{
  "model": "image classifier",
  "dataset": "streak pictures of flow and ridge fields",
  "train_examples": 195000,
  "image_size": 32,
  "crop_scale_min": 1,
  "horizontal_flip": true,
  "targets": ["field"],
  "num_classes": 10,
  "arch": "convnext",
  "isotropic": false,
  "norm": "layernorm_no_bias",
  "activation": "gelu",
  "mlp_ratio": 2,
  "layer_scale_init": 0.1,
  "dropout": 0.1,
  "inner_norm": true,
  "drop_path": 0.15,
  "patch_size": [2, 2],
  "depths": [2, 4, 4],
  "widths": [64, 128, 256],
  "kernel_size": 7,
  "mixing": "mixup",
  "label_smoothing": 0.2,
  "loss": "cross_entropy",
  "init": "lecun_normal",
  "residual_init": "zero_last",
  "optimizer": "muon",
  "muon_scale": "match_rms_adamw",
  "lr": 0.0038,
  "momentum": 0.9,
  "nesterov": true,
  "orthogonalizer": "newton_schulz_5",
  "adamw_lr_other_params": 0.0013,
  "steps": 27700,
  "batch_size": 384,
  "epochs": 54.5,
  "lr_schedule": "step",
  "warmup_steps": 5540,
  "weight_decay": 0.02,
  "adamw_weight_decay_other_params": 0
}
Rows from block 6 of a small image classifier, named by matrix and row number. Rows with one number belong to one neuron. Each number is 128 + 24 x the weight over its row's rms, rounded and kept within 0 to 255. All counts start at 0. Numbers have three digits each. After the name is the row's rms in percent of the matrix's.
After each neuron's rows are labels from the 100 images, of 14848, where the neuron reaches its highest value: "top examples" is what is common among them. Only what is clearly more common there than usual is listed. The data: streak pictures of flow and ridge fields. In brackets: how many of the 100.
# fc1: MLP up (model.blocks.6.mlp.fc1.weight, 512x256), inputs 128-191
# fc2: MLP down (model.blocks.6.mlp.fc2.weight, 256x512, transposed), outputs 128-191

fc1.35 108:032139123124094116116130150105140116130101138118123108165142181164078116133145120093133111106130142139121105140129128171141134178144113135136127098162121167128139120094127085122149119132125123
fc2.35 101:140108145147109100099126155156161127184132160120170115095110150097103107138127114116135150148120087149170128118114130139095170128128115127142151133130130075075131109165106133114126131147125119
top examples: whorl (43)

fc1.360 108:101122147054152172105118118067102071131128153174137096113145097155107122152128088147077111123108152108192124114094136111113128142148117083139113139154071134083169124137134131083154132131184115
fc2.360 101:167115107135111157104085109126156136148099114164142108151167175107124164092124127172113111125118152099142092083130128088122136159106156102149064119157140092133131131111147096149138144139088114
top examples: turbulent (99)

fc1.256 092:134126110128100140083143167123125146181112122121160105153113204118155132139095155108133155129092136149145155135140127153115134120104098112111099141163079148102105109106096155092177122135143105
fc2.256 091:148098151167140092120105127146119148154114148150106155148161118163123117119125132128143160151130132161121124140152143134108153138155113143135145121134118077145089162146112114131130102161107111
top examples: source (36)

fc1.377 130:134092168137103128131098115158112138117109157130092116177143124146048110095170114149128135136106137128115143131169149171127176133151139167099073175066127122128109108105145143153111091161123115
fc2.377 123:139099130134133126166139139154149119147165113146129133070143120134088180111114125142128113137125137106084140136138151171143124116171118135101160116162130102137160106155125128129172126163188117
top examples: pair of whorls (85)

fc1.402 096:095111134150084099109153143115120107140159148157118146155117095180141119132128114110147148145122134110164158144175138120138141123072128117097138104103112143156115120121097114118109135186107098
fc2.402 087:150142152140123114106100162113135151109125108142114180141135156116108106125115132147134118118127117089078105129182102121132157130134108092121172143092140126100140082121129135153112082177102123
top examples: source (25)

fc1.330 112:133121136140122159128145111149118104141118159112157148113121104101165149138107130093096138173108119140099135110152132155147074117143100103140143082156128125150142112081136148108120134121102076
fc2.330 105:098126152145139126115148098077115126132161095156132119101126096103166196124107094126112158091103088170109144130133133178156145150127104143123081121143128146075168176146112167154102148137148133
top examples: waves (39)

fc1.399 114:119085091121106157153130148140144125088113136105127126127142144137158146144158117145126118127144107100124112149130128145145232141096090140092126158141111105116129132130155146100125148151201194
fc2.399 101:155159137137192138152120137101158149147131144118140141109124147118109148102121133155156144106168121183128126167094104160188122128107145163180145147132111123140120123201102138132113109162124135
top examples: fine streaks (77); waves (37)

fc1.408 093:110115120097134125112118144137140134144154159125173119125130122144162148099171147126137153137118139109125121130124149139125114106160089143131102106181170122138170138116146096158136125120124113
fc2.408 077:081145113124167134121120169098109115161126117169150137159131116099129107143108129107126142142107096126142158131067148066129119099144137177090117129105137128138115138117085138167146106140141155
top examples: turbulent (48)

fc1.493 109:156129116107134143105125152112111115135146122177116128116124154140108116139154117109180121175142144115106106162108137111109116133158132135164147127115089128082123104102145129133124134162135095
fc2.493 081:120143118116153140196101135117163159152131117147085134109140135159119121139084094128100123140135118122130146172096096143140119136100102155115124120092160152131089110106145100153168136125144161
top examples: turbulent (48)

fc1.119 102:138113143100151151144086120087071086116110130109143158122112143169140089102125145116079172120101126159115185144172119152194136141092156157109152176125127138143113111131154119130138104151107132
fc2.119 121:153099111128133109167165157125098125146136128137133098130114156089113125112128112129143123129149092134138110151056133112127129121125183151160105108130160158092130119139113119101128112146129093
top examples: whorl (100)

fc1.63 093:095129142107125161133146138175139118092153144083106102134102147156107116127117122127133122146141123118142173134109150087087152124154107170110151115145156128147119105133138126148139131153132162
fc2.63 095:170141115114121171115134142151104169128158123100122096092103151121091081128140142129127138113145085086155114137165144114142091107100144135110119131096151117139141125109138135128118107135102134
top examples: pair of whorls (81)

fc1.234 083:133090141159143116072155134122097125114125115108165132076147132140075121117130115162141098130120112128161086112154097128171120125168149104133127180135098100131146137129148146130109163086108122
fc2.234 089:125072120141097162195127142099170142131107133106069147175134134095153166128101116151150093153129118118149115120131150132159089135133115142123113124113113133113119141080110111105098144134109078
top examples: delta (40); parallel (30)

fc1.311 108:112123127097136097136147059107148154083132146119114142161135102196141149110169086175068140094145100080109143138104084150143119155113116097101156141066169117140118107106185124124114183142130136
fc2.311 112:125117124073126134120151154177145102121147086121130123105091139121196126123132160137185165150145141098115137145153131139135126113149110133125084132092138126140131145149104106111144154108110124
top examples: pair of whorls (44); source (30)

fc1.468 101:127125120162097088122150142139120129133130156138139145151094155103141132102145125184131124226060157123116127179151141084127143118138165182164100080111097116134095130100132189169094148144124093
fc2.468 084:123167130128136131114144120139151145146117116134113146120102176132173128112109101129114104122153113108145100127133057105140170122085129091145164114146120122129108139148134127109129139116156144
top examples: turbulent (61)

fc1.262 099:148144137174103147167121095158124177138126125106120101137126118125136107140139103115116123132096121139136138133179157094117143135123078132132176063159148109138123118131162091125154163140131143
fc2.262 081:128134122084153106171133122094145140156113121147139079136138146134110121124086121167113133119157155115133130144169158116128124122138165108137113127160124110160116118093141166135119158078110116
top examples: turbulent (76)

fc1.395 077:117123158118147136141201183135102144128131160125158105109137166128105126126129145106137143123124144122153088155156111150138132156119140154107061104102129125115125133123127124099133116121175150
fc2.395 092:120122125147145119116114158168085149126136131139099130109100120165139133114114126160128102111143110096059156123121104132149067147116109134113138107168105091139120101097122122126124126162147150
top examples: delta (34)

fc1.103 123:121106108123106135172113167103095102141136116139109142092147136131133116088172105163124125141108110114162129078114150151109095175124114115105164141143134105167096142137138119145116085144144151
fc2.103 131:125111124141137109120124128111131140156170144137099146144114114142162127095167153115128147130100110128133126112177154166130149127119081095138111125137127137120063127142109122174113185160129112
top examples: waves (87)

fc1.211 083:124116107120125149134203137117161135141123156101136116159134128120116128094123126142115113163107167127135098112122150145157106143078066157155155165124144174116150165127136090095177106113141081
fc2.211 091:149135131095121139129090129128154131128127180159176126087094143085121101131127182139108123142129139122153148169131115138116081139127146110129116110138145115084117141147150113107125140130145172
top examples: source (54); pair of whorls (34)

fc1.347 080:099092091128134118089129136143146110108120108100113136120111203149150143135106098134142148136150121110133120107131163087134111137099133150136133131158085124129134132123127160093137107165090109
fc2.347 091:162128140138126133144131129142113128139111111142154092127128131120101092141150113132119109131159135106084143126143121077112125120162144127109154164147119073120127135153127116139082138155174154
top examples: source (45)

fc1.46 089:135165147114120148169176154108087131135126091146125156174162214107113160147150117131141163137094166152145127074099151121114124149135135101157153108117147118138175132084115161041156118111118182
fc2.46 099:101101102129169125126109150166164118099147151150093120154166101131130169120123123135142112121098146106163123134089157121107189155147132117109157146135103162100133139106115141110116169121135121
top examples: fine streaks (78); loop (41)

fc1.82 095:121126115140147149172111118134215153123175139147113163121157149135157149117134130117109035151113135156121147129111125111150207135123092143085107126115129122142141161148104143135120141100147114
fc2.82 111:137119112136105123171117128099111099112168115173122092126122128135085107124153118127138131093127156133152103139098136126063128125112182121134134155129079163112161099111116129112100166110121123
top examples: parallel (96)

fc1.203 075:103115139140150124129110100124079107099130159094103095154145178105077097133147121087133156107126118165146144122097146189114084161092124139102131110168111114163148108121158125151151150152131108
fc2.203 085:117150153124149118140132136156126119140098106113159123081145152147145099167109069110127072128137158101103131099110163124151119118092096150138133093132098095158114120101140130109151190118103156
top examples: loop (89)

fc1.434 105:112097147111151131101140090068125142138152150106168193119148126116134156117137140142149116123131143119139136157139092156107107112119144099145145138158111152166131137100180140133123161125145110
fc2.434 113:062116111132112136114139123123138114127123138100154104098117145106158152167093145183125155116121144139128152115132107116136132138134141157146120120102121122064117135193114130106137117083104108
top examples: whorl (56); loop (35)

fc1.71 067:098115140115171190098115131049101122080127140206137118135110133142124120137135129115086119123113129151153099128139143108147129145134141140126156119150158139141119126159136139089141134140181147
fc2.71 096:201115097132125129105109131124134119167127142146121110128112176157083189126144168145123111155151116127105117135143113109110123142115128161128133124146128147110137144065127115138170145108143138
top examples: turbulent (100); high contrast (73)

fc1.100 076:149117131115078080088114123112128100131124109167124174148114123128134124114079117112114148136169136144160154109163104130166083128109138140099182095125116165104105149122149140138162090075145147
fc2.100 091:119145136116128143142137134112182108141109126139096162148132149125140100148157123113156137141134144127082088115120131161123146101102128095121098143139179146150119097112146141111098092130173099
top examples: whorl (100)

fc1.482 083:089122121126127103145143089145158092125131131180137097103128146125134095127133152170131171094116133138120165152158130156113080094134159158115122117161113126101181144133150148097119116073128074
fc2.482 089:109146097124134128126116134160075140136115088160128121100124118113098138137136126154145167123117111150137127149128101120110119133136161089149108116138138119132178135082124073116128146136123102
top examples: waves (100)

fc1.216 081:130133145098103133131138141096153113144126123109194140130122122117118139150139146081124074117152138136123122097111079172142104129147125141138140096097152114166080133103143140092107137125155189
fc2.216 083:132110198108095100145113116122142166134107109109160120111128149133157172134112157138107177126096145161126124098130161099139118141116162159126152093099158128148146116102175112115122122141158133
top examples: loop (62); spiral (33)

fc1.436 079:128103104108156154133155097142106112121129122173127086088129172134109104199183138108121118089163129150123107137105099179100121175112117118125124121083106125129127132101125110150104162146142131
fc2.436 090:130125135179153159140103147124128129159134162113113124124097107131124142156102111123093134150149158167106108110160152099169121109142115138154081116104141096106102111106127140130113170130121134
top examples: whorl (42); parallel (31)

fc1.359 090:130150103105103117121106121112156115117105113132134157158109112136119129100150118158170169118118082136154111111071128134104099177122082112142118139129143073139130145125134114166191176129099185
fc2.359 100:091124133118140098125116093132113116122144133092101151142082160115138120120117160157100150146129093166137124117153128115178133089145106127117101152145155113138126120106162139161098126151118129
top examples: saddle (99)

fc1.499 102:136121112129129162177119158133102115154136115100143149137161094139176111092080143155134100128127170133123132110123169130174109119077142148084148162117116135093142148111117165103157093161145085
fc2.499 109:150136093100123088126127143145146146143118137124123151120121154141113097096106112134170119072130121119119101152165125138121164121110118163154071143129114159107120152131148100128164147167102157
top examples: source (100); fine streaks (81)

fc1.355 090:122132146108083137125129111171115119112136110134137114130130121131191160123141119152136101141131126135110116145116140094114169146123174153145144116151123099101132112122130141146128080184134140
fc2.355 081:126143102167137107123145115113167164135088148150104161128132177091147135129125122177123109092141141098144125122104145113131124127096141082116160131161121136147119089133153141122144149110154135
top examples: saddle (46)

fc1.294 093:079090129106143141162158127097143090130112101130109124125106145159129092142128119101113113099140129164148164097147121161123127149137142157137143130124157176170142103140139127114171134137111142
fc2.294 104:164096163147131122161115182161171137114145119117125110110129143119112148140169172103129160124135123117098124179101127090111107130166113110161121098117108104105122116150130119086128165123109145
top examples: whorl (82); high contrast (71)

fc1.185 085:141109086126138152145127134090146090139069144128114185169155144106139138143132115144131176131145131153147141178135126102137121128092120115046114129150129128084123143133113107159091148124148116
fc2.185 097:120139176137174111116169113122181167094105104138177088117127117135147169143101158068115110137123103103130198149134138085113149138134120113121170102168102134160148102109142110173150147103090156
top examples: loop (100)

fc1.17 095:130112166139122117105132068146123158123092182117123101123145115112160101104111189100139119126121135169101102106068178105121183078128116104141131135162132167144157118135160147108102138084115108
fc2.17 094:089139108113163132160133155092115135122073087132074143164118108141085111092176148119097134149119179153074102119139155125141148144110130096140108121087112132180137122125106106145107118153091144
top examples: saddle (64)

fc1.1 124:155118114142097132141092180115129194054133126129128115138129123175091116122138112146112138133099081125136117131173155179147112157116151139138097159140130108147094129105131133104140105124083124
fc2.1 106:147123199138158105165106120172156129132166148122138160167108124157164221098132133144138121107161118095122143124116142132131126110126098118117108152150155121085161102170117151135140165095144143
top examples: pair of whorls (98)

fc1.86 092:152080144134152165137123138119110132156140097136128156125143111131136092151097116130145099116109117126140113092146136121138125098105110142178125140140153139103146117117123130120111129118115085
fc2.86 104:130116122116134143108082138157093122133073110134125111134164120114119131169125161141091142111115173151147154106135117087134169151122119107153105196116116106163122089124136147105121114123153171
top examples: loop (100)

fc1.326 093:152127156121100126165136121108151148111130114143168112087122145076145096114091073149108144141142125151176111128171150139152165085133117111143126127110126064161114165127122157160102113096091145
fc2.326 103:113116154136104118140123160130200146107135111135145144118110142125138115206138114103136170094092143157133153125131120093107136133112108142138109109144114108151116110164085125164131164144151098
top examples: whorl (34); loop (28)

fc1.258 085:157110142103191156123120140098137132099105114130146149147081141136141113140147111117151181133111132125089141141131104141184154127113157131139100141139163113096137155129135142080146112105118147
fc2.258 095:096137158188132169166177132147117113111135143093120168129126111140154125133104117147117143124106144123111126139058126122173120137155108125114131134103154110116104127123082150123129114150127069
top examples: whorl (84)

fc1.362 091:105111125163156110163114128132145112142117190106112138140128112156146144124117182101076108143128138139118158157125147144105126110141108137117108144134103146129175121096091174143126140168149128
fc2.362 090:164134139136124142101122108167087143113069121126136121150142128150141128171108147125139126106113136123137130101132175121117123167154130080118128134162107103140166132168146133143115133109139168
top examples: source (51); loop (49)

fc1.168 097:149103118127131126167088126159141109123142135124142069141105110148109152109095153159089133122124103134120135088112133121105120111137113151103125152109114101114149089130175139136154132129124095
fc2.168 105:113129156136129106107148113154133145063109094118153131125140076134144145108162133186107132120162127112138099095146078177140125092143127116121141209116178127162122146129095125127130120146159150
top examples: delta (84)

fc1.381 121:139116125152125094131135127104119125133122179133140130114090094145141131091115100148173100105102116140152123145121125125134132124153121124139136127150123120153188115124128121156139125132140135
fc2.381 092:105149108137124132155127118081095141089115113131088136112151129142126138137153110145110123110130136092134135140142160079161158103153109088128118135113139156091129125159119130133146143110125148
top examples: turbulent (59)

fc1.33 099:145121142149156089163144145142126144103165165132163111102112137157121134134123106124129170146163178134167141129139120150147176109135109134173102082106151113112121099118147104093156127100101150
fc2.33 108:133122108159086134154127114124145140108124134078066107172114147104156143130071139117101134139163098139114142139112115166170066125120127143095131115118128114104110121129103157130086106146152149
top examples: parallel (62)

fc1.26 120:094096137130132205099151137131156146124121105131106093118164106112120122129131154097111102162111133132127151136142128174098045155120130134108130119177171142128124116084098115131122106134101094
fc2.26 102:051156103137084088100141137098117095122125137112113113085119203127132135123142151103157117168161156158147128161102121153110145096141168141191141130132082163128151148172144170130096118134135118
top examples: parallel (100)

fc1.270 112:176133142130159130113119084087116118130121153150121135105122169114158112124156167111106123156136099138141136173101195098120147130121073112152145122145132175118126156103100133167171154147112107
fc2.270 100:133115109109122156096127109141125091099103136143147157101161142143142099110127108155138145168136104175091157135127170132091109135162147131123137100127153130112126131168130131115153136139102143
top examples: saddle (98)

fc1.177 105:128119130128145147156163110128138144103100145097193118126101184156132132153145164138134127132118135114127145151156194119129130144135121145127139133101169147116127152087116151127103139144160129
fc2.177 108:138105130115147089125099114145113093091113078119133100099180126070116112121157136118121055117125140141124115105113153123121142132120115139084111118128135143135141149132149147127148122132121158
top examples: parallel (25)

fc1.308 057:072115130137110089132157141179093117097122114110140153137172129126153151139102157145108139149098103141097153150152132114155161136142132153103138109104162112116142121134144130142102151153116129
fc2.308 074:152144121131172164134135104107136139157123133138157133088132160123134110124138113128125169168104155163103142180113110109112137132151123098108148128130179089079192145095127120125104117159112151
top examples: fine streaks (75); source (34); pair of whorls (33)

fc1.504 063:131110153126124141114142121121148122120145132129162132131172149153139150142186150113136131109118071161128120134105151131149099144101100140126147152123128149103109170140159091130125118144133144
fc2.504 075:163108104119101147116100133117149100137111123074166130104103126110158117134141112149121090137094082121150111114106124126116119140107103118140092078122089135145136137089134115115170140157142125
top examples: parallel (28)

fc1.390 114:143133168149140124149106139096122143129136140146186142146125127113115166084172132138099147139121147131120171137151108074082112156106126150091193156105136121119104148103119138130110096145116139
fc2.390 084:089158160152110066138119145083153125159105127116124169108152111104108135122136127112123160108110104104142113136147126104136125134150167109108161083142123142135115135189127113096138120181128156
top examples: turbulent (36)

fc1.466 108:149119125119156111132112105110149138115122100112150148139168160116128104097144169153094119134148142121124163121144147154069143144121074117134135117140116086107115096137061123141158093167150127
fc2.466 099:144111088103118126134113129149132171124107111072119114120101074107114132094143089124130148089122094138148126108117146191102136096130147103143128098119114139080155179128116152146125155112115129
top examples: delta (99)

fc1.358 071:123083079134091147113092138139107147124164126152134135135149125158133123142172143174131125077070071136141153145139101123074129175127112125099120120146142116135116154150120079160124106142149129
fc2.358 081:149103124138136100120110143093114104108113061112153096117156146098160148117093117115149114160094086115118134114118115145161157104136120130133115157089121133141156126116161106100151143119081090
top examples: turbulent (59)

fc1.188 084:135127165136103138128139071148134098095099128158120104137153148129106148160128136144152124158098117167094131166121142157140146135153180096137120129163218108100101116091169118119125112125138170
fc2.188 089:145152105102092135111145146139162107146105127161146124102143118121124154162142130107124107128116135149137082144109154134123182152121144103138128108106159130181139070104111079111140155125125133
top examples: loop (29); pair of whorls (26)

fc1.146 155:000210122121119118134138130145118135119178142111142139136123182117119108203140092138104143103139138162109130142131136117159117148168142100133148120142106112124128107080140134121127139150195168
fc2.146 131:133126127146118169117038102130116134156112127118112121129109138103130097080152078087111109126187110149144156124160115178146126112126113142133145136106144160073138114217121130087161138139148144
top examples: waves (36)

fc1.478 100:137129118124171122137109122137113109110144112113154168101170127084080124114158101148164164130134104110114132113114147120108112105108129113145111086129119149129112119129181112143133133137137119
fc2.478 105:113139101086154105134133134123120162119129154110137147111112132152135133214124137149113128123104114103136130111132196136149145146134151128118120119107135163089130118169102131126159128139110143
top examples: fine streaks (75); loop (45); whorl (43)

fc1.432 097:130122154148148111134116146159123072135119109112082073148120141139160146097117174125085126144130149114097115127101123106134165147136120095117132119103091162083130141095154151105129147174149096
fc2.432 107:095129151118126124161164113139140130150122142095179137125150092154117090138144127139157096147095125123108163092139130140125144074131123138162113120173133129121127135113100135151104180118164125
top examples: loop (30)

fc1.174 092:129112131118134087156135099137101073104153131144101113137100096178158166113115123161116140110135129112136133167130162181136124121158139147099136151153104084138156144108123117166092142135137158
fc2.174 094:103106117134174143138159148142138127097120145158103111145148156075166083142110133126108101152126127147091111118120113131102128126108167138092112123116105152112166107142126117112084111126106101
top examples: source (94)

fc1.109 110:095112133122125124122119147136107145136123157148188215103178123120124154141136174109140128134148173135151146147147094157143130137108142132133135114162123175163128089106156120148127159132140127
fc2.109 121:068092152138130114114134143158127125149132169117132143142130120138127139207087130133116147109095131141146164113147103122146123148136160130123107115110127160066139133193099141114161140175131122
top examples: loop (30)

fc1.107 131:138103094127147157135134124142153096130123093129151115135140134116128153127112109160126133107166099143146155194136111088106162082133134081096130143142125114127185166101160133124131117102091131
fc2.107 126:165151098145156088139122129127127145123129141150155141129136082155115122096187144091144109107097107115131144140112103153106108147122093119124145140123140115132127153120113111143157106173136119
top examples: waves (100)

fc1.486 107:127105168116128128067117135139118121171146105100104183148201129097103140140134109095127150129125115124169135140096157120114150167106182100092148135132156113140124145097203137149133168134117131
fc2.486 100:099114121135133126126133125141165078108085130172124103137151136084163150173102159129125119123110136137164152110123115161142110165088140131143153143141128125130145087155117156112167135109110106
top examples: loop (100)

fc1.350 101:106142129129136143119137177171105120125081118149148169133111127122121130087107107117081104109129097127119150114145075143092129125124054141155108101121119150113122120122103158129085135126170158
fc2.350 102:137124120123112116127084150147144100163084147146158096117131126135148102120141099123158111161129157142134158141146129104116132107139195120110141124178166123132139115147138119140142160146115166
top examples: saddle (100)

fc1.476 088:154117137121141093153149106133122119120078104140161126134129159154131120132126106124201156126164133179135155130166124159140114164110111147083106167103137157102097135109136126107104099156137101
fc2.476 084:119147127098147147137117093098147104100117106116150117144157154149108127192110152125137098138063152106136137097137128098100118132089171140148180134145115149146083159103113129107149116134092116
top examples: loop (36)

fc1.338 097:143156099144105128120103117120095125132136136110136152129119166128118116137165129109122124166115109128151163120104133167133133145149118101118115151099135123188133088131112146107140131095175144
fc2.338 081:160138080142114114069100158110188089134143124163099150117130145116107084144090095114151111121136146101121137122113136098141134091105149170112145134156119115096143136104108127127079094105139112
top examples: turbulent (51); waves (27)

fc1.494 118:126097112125123123138123132095141128147169134124123145147133076102106135092146131086107089155134126147163131109135141136100131153156126063136129142125111126140090130118120118177139152142105144
fc2.494 130:152110147107139098110126092148161119101143093136121161135120130129119115133112127146163105077131114138104097153147080129126126152128125164149141151162098123106137152122130083146110114152146147
top examples: source (100)

fc1.509 105:133124100123124112168088119125147174173118168089109167144083180126154140114106150128108117145148113120116123129116153144119143137115147167107113153096140175093147119103060156148170160128146102
fc2.509 109:137135120134143123129126139136145137149078116125156167111148115146091166162129200110133121139114159112118146129127138159122101145105133068135142074125128124168152082164133126125134176201178137
top examples: loop (78)

fc1.319 098:105101133103127131103098122061075156109140170082160080143123110147149134071142121121164146118155135151135144175132138133124129113126080157127130111106151119139121147137137143131105125123107106
fc2.319 119:149149126152124144140129076130165105126134085136148130121177106136154151127144146109142147125193126143143095110122154106134152124114094135129140099149121127139152106137137138097165150103137126
top examples: spiral (100)

fc1.435 115:109130144133174128112144160185119139106115110114128106126101126159133093126089148104144103126167124144124088142143079132119170132135125122130108138125142149137110137104101158056129155136106062
fc2.435 115:122108129168110133133129096094104122111145124138141139156109108121102121138095138157167096139169110121160130126169104121117125117129101154108143144126147112142125185184121151080080122142135169
top examples: spiral (82); fine streaks (78)

fc1.291 080:113123133172131168144106103143174127097133136119157083114118095134135132151118144159160169112135118137131154093097098100144157141140106169155151158117136124126146124125140116125109130155132185
fc2.291 088:175150144124120125109147111063110125151128164123162118126144130166115130138133126155128145104119129180157105139135123117170099130102107145148145122114147105126085117113120180125118050120126118
top examples: pair of whorls (49); whorl (29)

fc1.223 057:168107137171122123158129104101161158134148156142191100155140129116172119130157139158090139166142131150125136153139154136103126156086157124130118109163118180090124140103152155115135119124133134
fc2.223 067:107112140158158121117142145100168153182081132120152119117150143120164130139125112136099131147114131120086103139164148070132115123130163143131080120149139105137096114063151152138108093135168152
top examples: saddle (73)

fc1.309 128:142125148096105126124125152158145147149144124144126107077126136120164156131086123169090150146100153136121111091101154122159090169097108122130163084157149135134146136151114098111131161089074149
fc2.309 110:100154159198117135098139142179078138138138153127132103102121124116147085100143147138108102141165136092167177115094127119128123103137115129101085131053158166119111111140154109113139153128173150
top examples: pair of whorls (100)

fc1.400 106:124104166110109138116094136143063122147162151142118053130126132118151131113156101119108120150131189139084084145139131116172162109083118110115144126120123108137149095146130115124118077122064108
fc2.400 115:139113121120152144140074098167120130142107121139120133116087130096143119117147143140153102127143136150114148121093114127117159091147130127087135127154161126176112104125111126145126128136119121
top examples: saddle (100)

fc1.335 109:153101139126144097121115099160120110127125087111068096129108175137098134131156114135122137111147173145091135196137108153134146105150131128097102132087152126132119099118172103141130175151105128
fc2.335 118:106145102108152120124142147157123117122132152134092128184136151057137089147147129185132110166144109151099139134148094121123176118160087123090116113107131106141098106120122146135122094137148122
top examples: pair of whorls (65)